python train.py --num_classes=[31, 12, 12] --norm_position="pre" --head_dim=64 --qk_norm=false --parallel_block=false --num_experts=8 --residual_init="none" --muon_scale="match_rms_adamw" --lr=0.0039 --batch_size=256
Rows from expert 0 of block 11, named by matrix and row number. Rows with one number belong to one neuron. Each number is 128 + 32 x the weight over its row's rms, rounded and kept within 0 to 255. All counts start at 0. Numbers have three digits each. After the name is the row's rms in percent of the matrix's.
# gate: expert gate (model.blocks.11.mlp.gate, 8x768x384), inputs 256-383
# up: expert up (model.blocks.11.mlp.up, 8x768x384), inputs 256-383
# down: expert down (model.blocks.11.mlp.down, 8x384x768, transposed), outputs 256-383
gate.52 048:119129148104169098129129152188134101157111143108177091052104109106108165097172112158108081110135129096096165122076137135134144157116112095135138165142136101129070139103127100117111107102139130109132191106141136011087203167146104180141130150139100127069173068176117143048128148107120113134147131138135150128160093115176094146124141185123133128095143145086122108111122153123111138098154
gate.53 049:153163059152133133189135151128117079093054116110056154115119109159145070141099197105155131132118069166143202128141180089153145138074094076114090117128086161153096166180128129129122099111186144196141137097176075141128152105098122069198178171156119136148116131116125191154114131115136115062139125123130082105109117137135138112120168125122060143140102155122127141107178088086147135132148
gate.54 098:077129124130119115141108152140144101171149078120132078159133154099052086110117193153109115118116094139104136140060110140078140135148123106139117141134139161124113060116116132139086119105122102201123086183117143130127154134128153133105111152099148084135133193133142184151143160133147147137074109160089100164082074140125135112172150126177105120101149140063123131123110092126181139191135
gate.55 010:188032088104144162099157095124156157133186136130119179093113115185149121127182173106197148119056139118077155130152183144135107145107088122062108057114188119143161154128152147143142143116115129123102137099167116135149163192166148186097106129103112142143100104141133106136152101048125112184050167140118107120215167090150175150167148102122144142141086114102078094072056059181139181147103
gate.56 122:118174114148190113116097108096062142165091192122092099105112101109113160151140135137107125084068161158169079092131174134144072139144176091199158092166133142123138215133110125140144160167178090085151098139130119146081143170153157132143113147158088142093119142194180119136131093121171194139128166076133111134169171112099157159120146083146078163130109166147148098095089151110107133176129
gate.57 092:157103074131076118092167105165157142101120108097170185105053186177077089133060095164083141146131168167119137153183097139119123102122109168111111122095095140132159125113143176077117117111105101133146196105105080208090084156116108151104152090111151164143140134149132157132110094151140139109153145123138110129151061150135092135127073089079152105179087118162138113096102105139177126128125
gate.58 032:132127110129109155079076165134138129065075134167163150106136129056124103112163151150144095151115102124166091187088149133086077172150085145126136077119094197152140189166103115193103176147156143116163095143111090107094119121139156116126124163137115123070113124138083124131155087124068118106104129148106133127150087170123153098120210101132136135178072161141189109221118122158058149131145
gate.59 099:115104241092103136136107120129106097079137121143085125085157088142155140076153130125107058135148074102080145100125111100124120143216109114157106165140164117129123127136117142141101068118086139123105125116157143155133108134142151127184157094113218174174112138130111135100107100170164135208149130075123112161133134122151179150144201126173168118084098119126095078179075165073150113138149
gate.60 136:150114103058202092051165156216137119173163120166126142072152123126122114132085195110149144132142179122113095127129128099136139135100131053115112110150106099173177135129084066144176153154073192098110102112134137178181148154160076093115099175142127159129163105115169146101154157115166157138099092117144169139106146103108126124173131138083145161085147124122144149090155143105159135122083
gate.61 128:137135170112112089070129111124139129144200103121132085087109139184147135129108118149120127123137134143060147133139137135085124144060123163157096172101110084080150143121171094125137148093138136080154155147070127160200160126144133131174124115180125156141152131120133098106033141146126120183188098153079116083099170142067159128107173079092133150081118130184106134109101092202086118119085
gate.62 135:049138137113109128168113171145157114119100095138122125137153106126172138120111090123129130086142113143101117046145159079084103159119074150164135140103156112074150128090080093138173100120091106088085128119124132159125129106133126129091122136172124096122103141114148121122153158200095139114142087182107108093181142135075138117174100108136132124122155110118117137115090097053121174134151
gate.63 042:094121123157160169096119168099147149133149133156137171205098129114081158150145122003144126141095084137091135128108131192116137106110059156139144076123121141166123173103145027080150193146112106116085147087119186169111122130151159109120154124155150117138138087110201110128162108101047138152153094212109161073146205102157127131163158131199129117104150107146066118087094155163085113067082
gate.64 140:146145097145061123155120167152120195110104139090137111139181081136143130129127092182087136139162162158110147134000130129121152138097121182174128134107133150140158126096138119126110079149140130119140142110145136149078209177071125156181137136095033138158118134100189110125141136143153098108101111126114178114148142142135107123111160145123179145151125154115123115116151170096197118122113
gate.65 116:107111132108090083156161091144053140110084113118111059142098117141151140076089158119096105138153124106152067111150146084148138146076117115100162120122155093111073130080144194106114174132144143066206188103151173077108167150095126157120129127086136075121154127135144151109137175101119122192129104130112198178132149107116123122161163152132181115165121148140135116115179096110121116108089
gate.66 121:159044086178138207112178125086080084101126117143131113086129124076154177134125100066138148129074066127126133128146122113096164160142154126156136091149108135091111110157134176134158165094081060069147100096111204116134126127133158176092178137164113130165189091120157095165153156088079122116060120159095208087083185073077152119093227099097120096154164109120105113081134092135134145124141
gate.67 025:168145175093175130101152118141165160085097126126064133078125077135164149156132140182146109146102158127134185148167160113161142117152184106110046084128105071166084105120115099127119134108117164131056113148181101114117079145091163120162063082146160159107121118165107137128167185147090106143138150141150130131090126145144090211075150103162136100093151102115166162131142153135126089126156
gate.68 028:206115102128127109097161098172119166091133164158134119088120159126102069122101110059151172131080161134188130153115077150173111155187118080115087146134143101119080160100128110134090150147116153150144130187138182123113158157129128092145159106160071162118079124089173119140138125106217110120179120117103162165150157118107168131095105103115090133102115056104173156134111185107135127136181
gate.69 067:117141116163139094093145128115127120130097116087094122098131121170083117117091115160153161100065054162150117068130160180098136169182128143116073159109178152162111154148160159165182193198121101123115095189116139136097147138116130182124151095072152100092108081071119112122110117155179147121193139158117113078194114111096096076124119118106133111155187110082105129126118115159114123161151
gate.70 035:107090143140142137168081139134194147159139134134109112127149097135095113126097184091157223126136085184120115100149069112149122135168060098108128158150141211131162112241146061113148140175098146196109110118089128139167148144145116087118121166156175159156156149133145146112112153153116122090134097125071077125134100161149126163156172166145181103086108100110109144168105115104153135132082
gate.71 107:148059117105075130166179106122172141125111172113153137122073183202137159139127152103122150159130141150113178114132154140159150129153128118118116114105157119139079134168056115154135107119159150094091157110139067108114139155151122135124165070180116075054160142087125112177131054156117128118107148117125156118039127064137181067146123129130122086131165158119160127097136096124071137123132
gate.72 126:144109136093127145150065076114198135131082128119067130175148111106117138097114171096117152124180120172125105143111180134058139135129095173102141123119154161112142146163131041133089131145116171142145132130137142059163138128074150097172148139153154086119116165136097150142169129124072101116110155158084094148084148114116130085145154063141120076090104143066125110106119082085092191109141
gate.73 104:133132165150131136131154147147149097119133139078118110191159094153070145135213154181195148156093104175173118175138168084144111164108082127128132103140095135155161155144127113105125120067159181127137159107105112163130112103142141135117138187107139126150085114130108090165146113112126101079129158112114088105070112123112124134168093124132132162173114142159102139070150118167159144155103
gate.74 096:056157122100125121179105156104121108164167192162121099126103189154117111171172091120153127105106153125085092143129113122135145102113184171173129114183109135162174113115126034019117121115128121113159137147154120146104160111102174137100139148118094101127121097154121172183114121096111111145070146137169108120134122146154113093148159163131113161123152145108161084116121130160173132177167
gate.75 135:124089168153203128087157125118130159129109109093190120101148204146138123139156151144135153106138135108118138115121180142113108120168083129131145170130103178098117105110146055103131163143126176169112114131108093155115136039131169109144180146109127139189189135162090152110114068117118114097136135123100124097083134114172105104173120151088163152132205099087133101106156148106138120114174
gate.76 136:113099130054105161108145138094106105192157166113103117089123152102081126117131122079147122150122166164116160188142107106097168147132141065111168152136147120090174146141077148117140128117125075128082143201170045193093162074155116146088152159127052094135165114064061173119146094204105127135115110140085135164106127131156108111132092148138134114133144122135189124130123122149119151118121
gate.77 148:173106085129114122189133143138204126106177188114125131121149182135131078170042125126095111187122135087178145167168118130150163184112163120116189151144186120112176093148112092143165107135130093123114163126122080077141163116186168133172129102097069133071108123095137135102076151122131083167130113055124136137092137147129150155125115124125167115123205116129097155107155143125112107119133
gate.78 137:112072173120142125123145138103146146150129105110194201145136137099116088120127143074140142192133153048124144109169123149168066135124110111102103128130105107125150093149176090112157106113150121171134112169143130128130133139134101149185129189113137145135129132168095074140181153047112097112159128158150142167096118132139093126135130125081188094164121180177089123081178158081139163089091
gate.79 059:159180129158118134075108131152117142103133122151071130122140126098110148123146099148117168081165183124155188120119128156138166094125177097127123152130185133084119116119163106082068158122139130178136108185134103078119128166138154069108136150130111090153137167144149145127091145114178129136181120126087155117097103097186090160149193114169066079114125118139116173123128193157165101169131
gate.80 152:144110123142127140079139153143157096105136081090158124087121188160209135157106087164121103078138154084080112170122080148111149160170155125120166120183170134097176153085131086135158082178150173097137112144145159166129208142117101094145088128046131134145124130130060086133113129167096123094121107121072151090147096125113171124078136124149190166092141136160113116158148121136044180127146
gate.81 095:076106159086181084164146105118102174106182167082089117130171155119129127104110127097113131129135109182095136159190142156136123098125183053130107198134162121127160104140121098129088160089125126136160192151124104135176149156141073107089111089097170147079155058073112145091059163143103076158114128071131121134141094086170111164144072121145109160144157107126142121197161154126155162088165
gate.82 044:113119194195074117154126168132120092095108177155170144133146126134124145170135145141155155089152140105156162106135137045174137103086203067148132169079168163166154134086132085109106066142110121138106137091163154141116109173147132089115074178152102118092091136165178109100169135108106078161158116083128149168104110121182155138131187122173051127144108113128108156075119172132106132139091
gate.83 091:091079104076116099151112113143132123083105194150057159096050152125075125125144079157115127169160163115153135128121147175140093111182146148185089147116055148132146130145081157087143161120106055127090122099149190161107160126131139138151149126106117171048105110088150085186090163192163110112122102130123198140124131123179079170176148078155092136118111110073115112121161137113099131123088
gate.84 103:167150115148150138152131123111141180128158144148161197089076160151107107095122136142090159117143108146166167184125099139163107044165053061153106181114136132137130119119126128133148047135125120194120109209112076145103116125146125098148126156112179185052118141065152203127104085137134098156146138102101121114085153060098138105143078146119143129164158151094132172097156112196155051138190
gate.85 124:157151142168148108118131143140101158149122147190116111145110171111101091167104133145113113109173127124175114174124081071153148180160140106142097136176138160162103133118081106123088106136127145056114194184138124143146091152186121105151115143150073121163109081080136153145089114132076107089115107156098120107078130120090097096083086107142090105119110111146151118093089145173086130108084
gate.86 125:150155089183159158164120167205174077148152151062105146124113162137186151141169105094150142137119187115119137138095087095205160102146109123104144128163151108133088143160114182119111134144105099110160116150117091107157114061094074137135140117110195124114102121113133205108124117107136102075189171095167138096165137161148110156158175180127174123116132201173088096122162187106084130084175
up.52 045:128120122125078191129110134111109152093138163172140135161110106137171124130089109090112202099125112162093048157117095162145111079164171128136123139137115132098128107129121133113151109140129082140140107120058135148184057125118169110134125151126191137200136160095112154171082157115160123123104130135177140115140160162089196098095123100136177156101074172185094106105132176105121110165101
up.53 052:122103094125133118168093215142093107126076131166110065108145099204164126165089172153156118137132135149156138134158096127132134131167122077130120133123109100119138089130034128138184178149122145178125147150115103158162103133141093102170150187136124116133104135061093166143148134084130166130100092113127127023148114170130145109130134069086058136128114078132098148139160118097152155146097
up.54 097:196126136154145104105136109123114160120116150165155190087136102178218151105096076111109157176158164127122148089178137158170097166091125122073162115108132107099134205133113112134163136128126168074116144092161114151118128096098126102147139111135136152129110109130124058088130098122122082127175159087177152140177195124092136135075077117085131132135140087170125125101141152132112153082121
up.55 012:173104061164155092121068127116158154146130150136133147093107108130182116122167084059163205121093106172126173162096222113162112135116140135048190106161134143195154131177194154140139161137116082158141135149133188136090132162162139156175141120123130152127136137175113086172141138091110123148146115138121143178154143148158187060163159122123139165089188174114130081118161098151163142108103
up.56 121:138172166141164114124121072142111137111163217083139106070103110093119097156134143153083092103124176152141095114094148157121083139111138078177137092149108094122138148153165135167094095182138056132156120134106123148132104219090114145165136169146137129083111102173211146072089099129161178116077093102122073124191124118150159150185136118129081155175116114099131059117113174133121137170144
up.57 091:153124095123099114120185118112103114125167143124167112082100177176144121162102100152096154165106129113144124111167138125150167112158120149149148170133122117119179122151148182163116085133099122097164168108121060190092097154144151152101110090157121138177125101131142137131128094130124156170199160149185124100128070139103118176132096123081141109147107144128105118107121110063163132115123
up.58 037:094111047128132130118120083145110113112079166163175206107119112177063133113107139137124081137108122157111165079139118071205111137123076157112119148131175086171109090122126058158173115135147150099113106123123163131163094158098156126075158108111072154054161121134055097075157093142181114126134170177118118129146135088131145156120072198189150152127165102093112102173115093165153110111170
up.59 094:142125162111115103185134140145121151063041098157141138140194133161152160109150098149174081155142146161110193136196114164162091136096160097162113182118127117141067100126150131167147107101126042154102153159108092148147086100122171098117097140119163086149159134104095147099190129126143161127127145082115101155146124203179088175092212172099110131113085101145155106157149076138122094130131
up.60 136:104118181176068171179161087100079136124116163140120186141094188100149125115153099065091129126125031123160118122161125188140091083101109124117139171112162079064104074091156100158125105109172099144155125145143110063052107111129137129154147060123190105075123151146104132145157124180112090109159158194096045105095102151165152159136136141123107135092095093134116114158088091115125115169133
up.61 131:092089097143134127166203154110120145118100134164171129133130083116104141125190115134131098122153153136191091080185140143211087103135107133126127125129137161116119145172089158118113144090158194127100075107090059100127167122170151156116093102133175148048135145120165130153160136135111140150119127076158122118236101144197074135119145174170069159137172125105083113144129128097145182115146
up.62 126:078130123145108142132152158128124158118087177110154106103085079171141098158142110134163148117145139100172128101149125035084123140162163111116131129080138137175160097085121107105159108117128125143093159088102133174097135098104158211104143161162140147152092135162099161133142166147194116114212122128134101174141141151128108089141116126171084147136105130125093082104083116101113152169117
up.63 043:131181121112130096164090148097126082161142085137163090098125118128112159140144207175134101063109111141132136146155158070114131120175155106073090141171079132108124103151123157131117061125055174156164125080117077158160087163143108167122119114126100124097167152188068173098157132237136124120160157092106141173095099135083142137084065102106102123160170127087177093137120110117122172145117
up.64 140:134104096128129160091155093104154134079146114134136135101103145132115162159129110035135164174096107133128140115131163172172120094145123186056141091146111118147129138142140144148118202131089111162096096162085126104138099122182122157119116164137057099092131065142147161194145117123145188126181152161219101101171133109104110134135075094157123155107172139116140135149098121142082107148083
up.65 116:140139109086135118119124063121118154137090208172135092141122076122099161086113171055093095167138089142141085169117112137073082133143191091177112141095163104161077130146133133147133153163166106123159096121137141117161151056133140119122106173154160102136107138142173090128154157148092133162126129165143163156106133144130115106175146175174109149137118115172169146107142150097142086141092
up.66 131:162130111152086163124153141083056078113175122100108163096101142093126129115115155083087141109114065130161157145167153150109087151093119081162142123118162115189080090128117157088078114119112113090128056119087129065154104108150193115073142119117108137122145148139219102158163114080144106127106141149143155104126138089085170135142172125135114116165102105072164083136211116197084119056108
up.67 025:137127200077194136124157156071149175148111110095133069082112067097125078160160150086143109142111144179141076134094184144096147166144145117141095102131108118166137091129078093139121164169110173118094129091109166158117126120176111105150136127128192121131099108108156108105103074154044114085125082156166113149104177118135183131152171113070096144123118111178158165129079153131145066140130
up.68 032:060095116094142172163141158049129099145141085101140082209193137161143146114155152170088081107149111101040122160157100170144162188105123126162166118154089172112171178074139103147145088169175152118159155152108155156106126102128111135145071141135178113159166134225101167162119113118096132128116133151193140113092095159150095118122092135135136129141153120122087111084145145156071111156119
up.69 071:131132124116117130079132164169116140100133092146185141139114119106147129122152106148176091098144157087114167194137127115131155075077158111129133125137088120141116095108098096144122104090121115140107144123073126095170105146103160089164108129162139123154094172101121121151177126105125170143105133135161183142099163113136092134109103141154148169090107086208146140092145132105108134109116
up.70 032:151179145110138091139137163136117124092060161133093172146144167133178137118043130154093158127164124143132149154148134170117117098154164118151118094098148067117125181127148163080091111086143128163165110112113138170146085120188136125151145066101138138128056140075188078142170125158127090192144234081149123140163097128080140059124196095134153137121145155107166138129081124135103138099088
up.71 099:125179116139210165151050118146089133110156115144112112103174113068104140114154101189100098088149123131148101152166138126118076114118103145152134133162116132097110106118174174087137157125105136164141093139118136108164117063108114077112125149084131157200100103194166134085087183098111119154168138112135157127202100170106050185117133142144163170164076116148129150142113141104154139150148
up.72 123:124113120119131145146065068094218116119082152124072110179124167188138131089129153098104165117162114135130093104144190151072131132124122160091108150114172145134146125157111062130091147177146185139121149092090103090148168119101117143170136182147131076125117168142090160123158135178078118094102126156105089150142137144153113110145181092114115085126134153123123104129080099076097171131117
up.73 101:130169147151138111105134118147118124157058058064138125173152077101037111183172132136107159181098149140172138154142148089186103090098077138166123090106177170151138162130148131124120086133149197156111137103148065136168110105115125141130094168087123102147094099120138119152149191173126121070154191133133053196133098116158059112140078135166107150171127129166147231092178137158171148132105
up.74 102:175110138160114177105095145182171111132133097113162222104137142159141163127099169095165141133138151057133115125171111129077107118119077075091102136101183085085120137077129078175124177108128167089125115131174134136145135146162076130167140148082134125143126135132133085062127147143139116094142146106106159171119126138113144127124141122086164089147160087154112206171123139085048082130030
up.75 134:140078105130064099126098136080072123125158132166094112170127138081112109096157103100093111145164169135099146122143102113114123170128106120150129056130109120158155107167103113174130111085160113068137152134165186095114101184148099183142097151191116127068160108076115164147094148145140068169100087114072146147093137119108094147102159149162110084146081140157106185174122129137152145116121
up.76 147:134132076132117103146107116158144114104134084129143084141126072161119098098103147128125110172125137111084115124134175148164114163130161137164126148119115156188109184118226145119124116149153135130108135130141180058148123158132129110171133108152168169157131133131120148117100182081115204124145187112128143127141128119142146143090165109122120118123121190108059168145160121090131084097197
up.77 153:108148154131112154100141140086083150152101091179141126177050043144125176108193098133114148100108171130081103102112127155102066078155103154179086116160090211152089154114111160098104188089148156151147138124157175172096132128096073111097094155172176116160163144129110167144184145135138187117123105210077116126119125154114091082137152093170103145104101135118178093100092157152143144140103
up.78 150:118219159170139151155139157129095117132159160079099137159113168133176140118183085168073164099094197086083091127109130115148142177154121116176095153131142154125126142056147153101116104098114083118136154077133161106117119162153202058173099105129130107189089090151164115127089134086159109185129073074126136141115174168176141111106092165157126126085150111132147156153133123129111170148120
up.79 054:138112104133147128092189117129097098127070193145137076122099114154165131148106126115162158122133083094121094046116155140131150148205096185106170140128124146117131127123099110138142112170095062156104107125146106084146121125120156107072191177093146151084118092139090159106121050142101140208135143112181136108181112105140151134155093171120175145155135205160135101141125138125106156086153
up.80 148:125137140195099068043168132132143138061127100083164075123108144141186141188088128130106126066176183057074126139129132139074175154163157137114149133167135129119179095084127086129130081188156158119168138158125183136133158150135116090165120132055141176154128141131093110179093126144129143155135160116128151130153135121108137125078159165147151159106119131116138088135152139103060124134096
up.81 088:137135108171116102112155127163105138132118090088098114103177135132136139096155110107117142179104134085097163113111116108147110195130078198197132079134078171118110126054107177154149102108132093076114107103159180175093127140107152140146093108183127057089110117177106097138185107103154179128130141156077152167145130123110175101138134151097155108146094169124112113083091167153127067123106
up.82 043:183157075109149113113119089150144122145124097118158155147119184060117141081108076126158117161007110152100140191102148147092129179131098135122095120140168130120132118130114111126127138126166137159154122105162101171135115112077117131140115074080162110198069128146075091157152175135104105148154118126125092112173142162150119112160009113110139118130150107128115109097127072105103170151133
up.83 088:079125129095101111183140094107101141049126185141036137095085139146057149142102070158149146165124122130157103096109168156124067120164131105171088126083104164146156123124089175102154156130111080150080134088140137161118106122129152135163136151123131160041092103089112098187090156161166118132128124122110134128135120105130137137220160140144127144107085097103125102122152185138067111094092
up.84 111:148111092141144174145058157100101124031145194169131151083142177119061113101182121163145125130137104138132147165067155167143106118101119119108119117102084075110155102117104096152118055106137122147140138159159132218125156161149102092154134110192153141091164157175079148120174083133090139113169160086086139098145131120150099096111081113142092102153148090144147086123157060141101095112170
up.85 130:151098161166167100127158196137100152159114163135128109093084172100059123150104131188135093076156091120133135152139115097119118172150111092146074114170149119146136111108102132087130107134128105040103168155120102161133102134198096112142133140121138136140097103116138115150101063119066087098108100139125118095107103092094142112103084100127125104124086095182155112040106110179091079024096
up.86 138:125138179153098148109108096060108122135110146140165117148110092125104140107116146176108118145141121109139128072159170147123121057168119078126093130074137144092119148052166068120116161156132174131082117160127152146113132145120115143101134100128077118202171172147144116122181104156102141147089092113110137183100127105162149129130085093162083068144123105046192093161081081172169116168104
down.52 049:126153117121127202137102147051157160111106122092093142069174122166153094187142174138143074079074173106124073184104113135152101195140135157131124127110103133173126134118129152149156172171133163093123165088182168102170114132146154123147082112110143134152107166136126073106131134118091171141116146114113099133150041070084089173107099098095131124142093119119130158102148122114129139136104
down.53 053:137114170167159125126154088056131111141103085169128162106110124124111122147121138106119119115164115125122127101137150098047121138192089140162121117097107156155171086112101131153117134120106135127166115107111148143082169130140119114198151103145111166092186139131097158127113121108114123180147107122173095143051146164119174162083104111163147107118158162082152120149101121106145113112130
down.54 101:142124162108106169132154112138130153120087138120111098068152089152138078136145137107106168142113148161179096154067162130124141103146105046130148095109126135134087129149118132127081095094180071087189059110122123117170125070145164170102180100174127180131122144146142180141106167136116138120144114160180161145069144178075103186102151176136176086106155148039094105159165070123077138110156
down.55 014:133111126102132181140074111172190164154093151132188100092140137127110131180132129173147102131225107189075165148161200175014129107138118114135104102095104157065154125171107087074094085137160059154138132179118138106146090103066054153155106112091118182145170154153110107115192114131098194073109118095112154101165114114120141104174116131145119178142167119166138133109143142137119142097123
down.56 128:148126129153126122083101112068125171163113183141163142104125068161104088137107130064074128154141131126154163098116112138105176118070160153086121069139129130168133058059124099117147118126067126104096117147066102115116068123151142123126123166076161121084077095135127086149183113115099063076111077127115132158133139138104118102104093149127072115086082108125115125090119103176099085142107
down.57 118:129158139107161117118153133137118125080184149146106102122107132124116121156134111092127179162122145115153130141136193108127128102146163105157098144148153134133154142082113093161165100132115136165083170084084098150111133092097127103085106158072125070152103087130129109090156112093068125155089157102142072110147134110118114134092160185148070145142067088086144120154128125077123120141137
down.58 039:144170159137146194130135141098083153134098146112043110064164170107094179147097081108110135129157083117107104105136170100144104125137118135112124086115130124072111168137133174106160110113148179079113157123125168079158090132127161141155134137128155099182093184165148151102153145090077116139132107098142143102100080135133201097113105100090145136060166138105114141111132096114149124187086
down.59 106:140131112149112148097129079188149191173110078139091092161099136079090157128117136116127183112129180138094139070154167187133190173144041150125119088140162162169193146140119116166114103136138117107074052147192151161089177130186140171088199149168121159126148165107141079155147139136094138143066098138132137100116022128141096126151142127092190093164115112114104147102120166117161103120024
down.60 134:117066103095186117109109166125082115146150080099168140140120071183166143180061099109126122036112117110119094077173101149063161102128121141150103087159062105147176108086174110093144105159118100086133136154120132145170118073123116157101099109111160160128082132092122130148097088137158151165140114129123135152069166130134150102180080122105063124135125141136079165185200105069128144074160
down.61 123:157165170137128109125145134131121151153152129173090165177132191091156165147104160067078193155080165106190097110086115119125186100150151173129089141163128094119137117140079135145156101132118106174154117156173217097095137139090058135138140132097116129165149151133112147146068132137088056144183096122145153185119181197123185147066091145113080116167065193132118141141124134114140108087114
down.62 124:154157131175152159170107114124090130092162163099118187141134152143148125109145142144181126145101094163116158110103192158175113089106091088146129130145158091100123124123083150172067110184137154108108107170082095122143198111172147097153167119088197137127133154133118135130090080135157138090122081123158147168132116130119107155151156113102171144085187112169159229151130178161156117142173
down.63 051:155078099171069107181181168139127141110083165107149136138113144176154062127176140084161096127106124126115168203210121171186139115107106156119122129168140125185113096103171130098120112156112118110099099079114146109154199083185176184126163146032151082137056127168177138125143126104158137140163055121129141128112091094173133152123168161112123121132097101152195100139139125154146136129127
down.64 137:112152134087118164147131089106139142185100152059189116156138124132152093156167175206119176076156136115176183110156080127051142081090125091107179114093119088160065150155157117106110143149120103083154199105120178106124158130081166094101067160095120078067152150172087121083117129147121114078120140154082160127136107126119109138145169125115156138114142153119119066152138119165102176096181
down.65 123:089128109105147150118117131123080135090138102080085142120151119052157081158075098142122176123086097104113147120110194115095139162059121116112140161187108130175172105172107114121155125166143143092186120070107179093174199136118124084127125119105099074141139146075122160103125171142156101094097124080095115172124132174135147185160127110118156093098204157093080125150139099090100133144117
down.66 126:125136169127159089098100092114138144143151081161136132107111103079114143110142181138132092087099154095155096064119099166154161122112127096164121135112111087110152169161056110093129173153150164199212151103130126196096159119110102165126121137131131128156155131114125130126062077082137095126143122113095093133131089176159105099130135098115129162125049162108045080138110108098128134104117
down.67 026:151099088121220220151112130083123101175128133044161156137139139047144142120119122121085164134111111111136091108141144149203121167136183120153097211129169126172159160125142145104131096108109170107061130172170122147139104092070104126126115119158117107130115136128070204063120170122054115085155110124157109116093147136146172126123073105118111157161152111132090145168172169133108177145162
down.68 032:149161189111118111141127096134162091059151089134133111117147115128138130129145145144157129157142139127168136121089158154071136146120132131094136109165111107141124116070124079128107104068143114131073197124165150123120052035120076088148099140169141091104082103125125105121143127141062196096115100119152128161132116148171163154119202068108149164109182132140085114079171163138133152145141
down.69 079:131125086102161207192114219158154123135166111114099105044129150132111120137130128096111129145142165093103144101183093160104169155136089134102141099125095138100155147115120174127086118152118102102108108175112063132113109160137116114158114142097196113096177131106126114102096164170197140188195167150109101147122079150155123106129072094184119097117110147094148121111149050129090135131074
down.70 038:095099126132107121109162089147156119162108085115164120110150101139136079117174174123176139126086138144167116108145136137129097090133138158077199179197150171098095177164109130189111096133103143119120154155150097106114180092148105141115136112142141115124098124185114144133103166112138097144115144164115138121091121118068169120133152134086139110143094115182137104091171083117137117114153
down.71 118:031125100144086184131115094151055197104101098127127133162152124197081160107122132115134127167139164105044174041126140130191089108096142141115122111131118132103074137157069132161125170104133128164167087139137151127119118145112127140104120141128120093105131081144101138130132165148119155137086177069104100165157099142122131134158089162064181150101108174119117125141114119175077128135190
down.72 116:135121144055177139140142146127094189083198120166114142112115084152129113099148044076069141150100176128143114117097113108121170121154135138181134071143171101121135165121126075087120156145137111141123165145147145193141132125078122103083122101111170161108106124122173097115133161147145093128138134102108102153157114143105128153170073136086105144134120080182064125172139177100141196097100
down.73 108:175195122162100122180109080111164198098154075175077085105113103148131114098108155089122138085166090173132119134078150173134096194105178164143196113148120112152082070080086137078134189094150105117110146158110148106121147089143173099093111118140158164121075135116068127125122158097097109146115120121138164146151066109088102141127106117087133133151155070092197109090091126139142134167100
down.74 102:113136095117131119074110152141168066145125127077090115112111122095098087137157143162139189123212101170116176157135149095175080177083078106078135095143154116088154141135092116121105084189103146099119141089140173156090165126119155100108107231145128086092173145183111106121151154105100133187169156157170141145125099133104095156125134101158191133069167120101045081081144140138166115157160
down.75 136:142104113175132095133174149166114146132117093173132125137082139142139119168142139103189083078158177165130084101136113132160121161131053147089157081184061103179138086148090067081086137116082082133143131130133117138134061126114147213154076121111166141153084055141182156122115106173108162119126154128131039115149098161061110135065108087118151087079090192135130124130081160084125133116141
down.76 133:140135194167126123126150117109149096135106181120186178103133148062119177150134108087134156180171147143106089135087118138119114139078132099116137102133149125135138121126102135103123143076068097118094150089109109133118090095106168203162114110092122137100104133093106140108120121188126065082120075210143096178150128120140147144166059180123163103099087118152155115120173130118125163153128
down.77 130:113217138083104037121144080178085142185092122138087197123121102146071140089136098134093101142124128147169131091078133164116137180102099155129133122066115125174101077170114084143115107110147148128110114078184192093134109176106127158115154190108133190083146171170083152121129138159161099149138177138112131123165164120134087147093119152119161115132135119116130141123156149169079171124151
down.78 136:069191086175219153132096136134126107143062060116120202148138101168156182166134126134164127138123108167141144090165129113149126123095151153117109080084200113130143122194160156117116162166076158089114181125122115097121161151135081140168155121151168133121131156127146117122148128102091131103148236106117110081104118146108153153121080142112120111088139134160115151151129094153126118106157
down.79 059:133166122109119100167145122101143200153131134114150116132135072115129094147131092188079142125126104137095154119168152124166153097169109105154136128149129077206194169111149120133127136163070181092186052132090040128117162124140160099109153155154088180101144110140165074175122079167077134081076160150140145138128171065120170123160141129120184115171046121125163199144137151124132112125137
down.80 142:129131175096158138121065138088106121056123124127170134115073138173106122143137153093158104136173129158080145136111150129188144177153155087133127074138116139135080161116191109116179125121125120158181089154068167135090107100128101134125115152146114098129087154099121151153164146110118175154135159151136151147147116155152135157165111167133130094136140075096138150066125142121152122181125
down.81 105:096145118183092194123108142137096073134097099138024166084097131106133087153114114163136161157157124126117089117089143192158114099161149063145123127094113117152142114071084126123144133167154114092143131086130168082158150153170098064146155090080123158126145111102114139072109087093089165143108128099099114092093131100092138113108141124106229138125187075114086129099090108090094158146155
down.82 055:133103147148109114171119135119130146102123116084170204172137125123135144104054091096087118133148104108159139169053092115122114114098047111132147144124096141108083098131167118154152159170100187088114116113146123163129165133147151117160084144125147134162147154148139092135103159102070140111181096153085145127113140120159139160163112129166120140128084159165099123100145087126113151104115
down.83 109:163136125141173160164114112054146113164072148135173098154126107116113168117134142140090079115188166108155146133090130114081113190052131110140173041155200142193123079111191092101125108150128148135119111165161096116160145195142143151092117128105142107115130168085122107131110185107127099122069141172125110107128119093129128148092140121152123097124100112062094131150132102118164126137121
down.84 113:118177105148135080060159133121133143100181129111140118157144123152099105148166169152144139121196193135093199103158098088104137177043080099109130151126131155062081111149094094133161143146104139140197124134156099132162092115133132121149135159151157172060147062100138153136154127114131092150114094120119132084138127142155095127122155126149150146114170124170079173168129058166133106104159
down.85 117:130140107179114129155098153094176177099180149075198150209102074112137110165102195105163139120118121097126138105143106144085152090141142154127138083142080108133179157034145086139095186137128169116157104117140140119104167109150088160118131124104125113127130117125114124109117169119182082073126120178060150140098085118181143086162177156056172066111119125185156173122220063131081115130151
down.86 122:075152124170134129153136128098177085166182169128092134165136146106155136152128066176105102129141158142123156160141185147139172111173118094145221093164037048243144149119094094107125124082105127123128045121187131120165126069143101122086182152067152105097091116107177158122180114152172176121125122123125167092192087169150130115085165129088145195148135140138144130129117112051162127090138